Weights of a small image classifier.
Model: arch resnet_bottleneck, norm batchnorm, depths [4, 9, 4].
Training: 6100 steps, held-out accuracy 91%.
Rows from block 9 of a small image classifier, named by matrix and row number. Rows with one number belong to one channel. Each number is 128 + 32 x the weight over its row's rms, rounded and kept within 0 to 255. All counts start at 0. Numbers have three digits each.
After each channel's rows are labels from the 100 images, of 14848, where the channel reaches its highest value: "responds to" is what is common among them. Only what is clearly more common there than usual is listed. The data: patchworks of several textures.
# convs1: 3x3 conv (model.blocks.9.convs.1.weight, 80x80x3x3, each kernel summed), inputs 0-79
# convs2: expand pointwise conv (model.blocks.9.convs.2.weight, 336x80x1x1, transposed), outputs 0-55

convs1.52:133113119099127126113141073140142104108127123174133143107100116120128115104150121188141182139117103158103079139112093140117157250064106122131138121119133117136109138137036145106124110140067120146192117110131092160123118130166115134161121240
convs2.52:127152110113068099178118114121131127051186234130134105150154129116058084192152111139176105123113134090155148113119132114086173150088140124126160132088145164095124157109
responds to: rings; dotted; centre pattern: rings

convs1.7:110118124129069094099108058125133102131108148153115149131158155145129138106121083059159116098222148104152086114141122160095147032042104144178126111099082121076095129114118137111115119073142128130144146141096136158117113063091123154136159119
convs2.7:149175121099159077089118167158103133107149100171164120093143144156099125130145114128158110155132095140105115131147141119140126121088125118153087170102073121135134094117
responds to: spiral

convs1.42:134098112036075174070114113125137127160145047092171139126069113082100112083120082078121126114089142139143124121138173085133117092100126116071161065100125103103162098113133154131130063111145123152128130118158128177138097088134147130191130159
convs2.42:176122142117154103152092086100178109086092104165112090112113172099105131115161135164119134155134120101072132114212157057103193127152060108064135160135039129110118138155
responds to: spiral; centre pattern: spiral

convs1.71:103139162135015133157122127133129073101143123144166152125111170142102128091145096126132124129224145172116131127105081178086118053118100123133160166170156080119127101114084138183108089149150130135098131045096140115128119144156122155139143089
convs2.71:154139131127182126099127111153072139071084115115093141086101131168167178157074136139127087145149079189092116076109115134085073135125145165162145124075119121118155153096
responds to: spiral; centre pattern: spiral

convs1.69:149131148075047169143154110097137120137157167130228179158182173106121135103128164130130118132165134140084110098142186156189118121143136142175147199124091128150138175149114077129136137112122128174125064099102111151115103142164111096102098088
convs2.69:086109121128106090071096154157110143081071108102191130120134161108140131157143142127067154137101120162068147114140084166118198174171131149106091065086129166125115230147
responds to: spiral; centre pattern: spiral

convs1.48:083131091141158120127114108091118159130150139133106116133155102167185152183133102183080125086146119090116096100154113141114078159172097112082122149095115124150153236143117140124135072185048129090203144139070096125136161113123121124116144141
convs2.48:136135126158149125104147104128162077113134090118099160081165125134088178175113126182130189128074131116105099107128167087112097158147099095097170104111109076098116150157
responds to: dotted

convs1.25:097180131148116104112080158119145108106102132116111088131131084141086141102095134054110123121158116097174123081117124172056104056098060166141113101139070136104094142101130178147136124116153186103101149129087163065157120155102143179106152079
convs2.25:102153119092176107145093091105109133153127176200194147113077066181124124116125101139146192116081102106113089131175089128179110069129123154151142107203206107129121142164
responds to: spiral; centre pattern: spiral

convs1.37:132117092113140162035168085113068105126083129100195106108090143160158087122152095118151088094149061145085127107167094172128114136081104100085128068095135121110123154151095118081117084126100147102104089137113078170112105144153108171102156150
convs2.37:066167124225133117125172121148151230156109102114167082128135118096106100163158114179092127128118116144098071101119122124162142071121140119158153177134123153098149168170
responds to: rings; spiral

convs1.64:112152111126164129109096082089106145080115095170163168131113154150152100174059083167093107156122110079166144109104159146170090107168110184153142120127111162135169143170170144126146153182151120087163174147095147069128175067187096133110106106
convs2.64:071143149158124111108096149078135128151122163116099129143111148104174114103147048054085156135141119154086114115129172155097124137194085144193196156110207110123133139192
responds to: dotted

convs1.44:089134123139146129167116122075082130146094061171173170183149153135159141147155156150058126115063188172083133133077159128143106131119115157098149121109146143148124183115087156110139123153115174125115138113089178074183099076125065111126089122
convs2.44:132147123104119144105191161131129112124116103116110088115133141083110178158117082225149153158067170097129154161128065103096108142148097152133111155125157095095128119151
responds to: rings; striped

convs1.73:100103083120130143139105080119144138099211073092058167141191141070089124117130096125113186114099081127127135130110108118115088187148145081136098109104083123103151129117163072137181147065132141062078104123102139113137159128153174137147127152
convs2.73:104104115099123124145144116102142150172147124110077142106154144089100130141182170172185098163154143135144147099100107148104138131168152042161105136153126183101115126170
responds to: dotted

convs1.78:153142121123148127095133172140158134105104222091139104117180115146123157143068099097164159188112146147128102102132169160052123160191137118128139137163129187138130173105099108160182105070173132115103127163118154171092160141169181108140086115
convs2.78:203103183134107075135118135147121095024084140116072115118126156112124132088144159162104122146089062144117066096129115092115059158135080168168169129192124142130105128124
responds to: dotted; grid

convs1.40:124082109127171158139125101210138141136098228145132147115111094148124142139043151147143164085091049104096078141085144135126132114135144120163152171164073115095120090169109079132149132149107121109175115075094120145135132153179121135135137086
convs2.40:088153147151136080125109131146143162175111124070130129115159152143084118156164065135100102112188123117127102136135154089127132113074149049134102166102170156123108147119
responds to: dotted; studded; woven

convs1.12:128187097106163090145157160123181151122123151154171151136146130152147101081132162175105153136124103036102145148071130144108154130152158154152138133105074088095156087159127079157122165108162105077170096077166157145108203131176146079149138134
convs2.12:114135132147101094166094165141104132191119091095060122101118180147142134093127073119107165176135100110036075116098144125095141131058130093111107108157137097131164092102
responds to: dotted; centre pattern: dotted

convs1.41:093139136060125098114113134159106123170192191117136122036081140062128149097111087085114081116123128126107163141130070111117114102138131092104153122147132136147143079149143094111146065070118109071129131075100110060071130118092132133135117103
convs2.41:095206145096125073097125110143149118103125172110177170148113109158108127086083162170098159140149135124096091159137145119143074125111076157075103173128128151146131161169
responds to: spiral; centre pattern: spiral

convs1.61:124134104174064122153116101072150159128103122123127131146134101155116107048181132087117149144094149051086112126085155124092111118193101075077063137145149121127106140108142133137118099067076114145129127171104156076122136048114151154137097101
convs2.61:102133137093107122173108124142219131023120148167077086083080140171091175159086164131100137118109134072115145165151108092110072158181132155168132170084132097126073104182
responds to: spiral

convs1.1:150112083109147173116176130113145149078138131129112117140127173078098063122178125117119167075017095147088128139122162106141095156105120121148119152134108084152130132094125150105144107071112157148147152182092150134132166180206140083136072130
convs2.1:116140179141165109153062135125143114123122116089120126114138122133146120109110063090125206113151135123145105093147129126079167163105118094063144146122116067156104160115
responds to: spiral

convs1.0:096148100163106158128141105166160156136089211105124141159104148166135161158152155161172145221112122109160119131069136162138081142190106042149113178149121142132128122149171137159143145123086127108167154129117113134118189098184157159158145089
convs2.0:134143160199086128114158107136112116157108116147136128098188166159120114069189092112085193086099126154135120081135094081110081095126135119247153081182131120195064169133
responds to: dotted; studded; centre pattern: dotted

convs1.20:109141072097140126134168109126135141160113196175078129115122142150156174072113161176187062169121099168146124120093101134129089159134102067142101177097091135143129111189148119158117160185129132156087154157165090130101171158168146104077133086
convs2.20:146124121120127133115089156093098186097152121116073141055153149090070099128093118103115179173128114155090084101115114046084093141116159076085130157106091125153110114133
responds to: dotted; grid

convs1.17:104164082119176155094136124116151096164072182183165136129145129201129162103152105122110079123133122075130121109116103124080093187151079120139074162127123183157142160149107102114099101173122136137150179138109090055149163151165120150162191156
convs2.17:176116134099140158100196102095081120156133119073126128166121133107108112115114122115107183171143068107117086102105152144116128087071084154113117118153149202122141150079
responds to: dotted; centre pattern: dotted

convs1.57:126101134127109096174135119103038112090070136127167087073108140091107190086142156106110136111143157104123114080085060072156120108112084118078120099139126098188139121088084126143106124137117171120099131095049077107136142156089165128116129140
convs2.57:101127123104084190158073107144074119041092078133114188093077111123165085129132157144191200159163179096175108129102130132121119135116165126097146116128081099124161117121
responds to: striped; spiral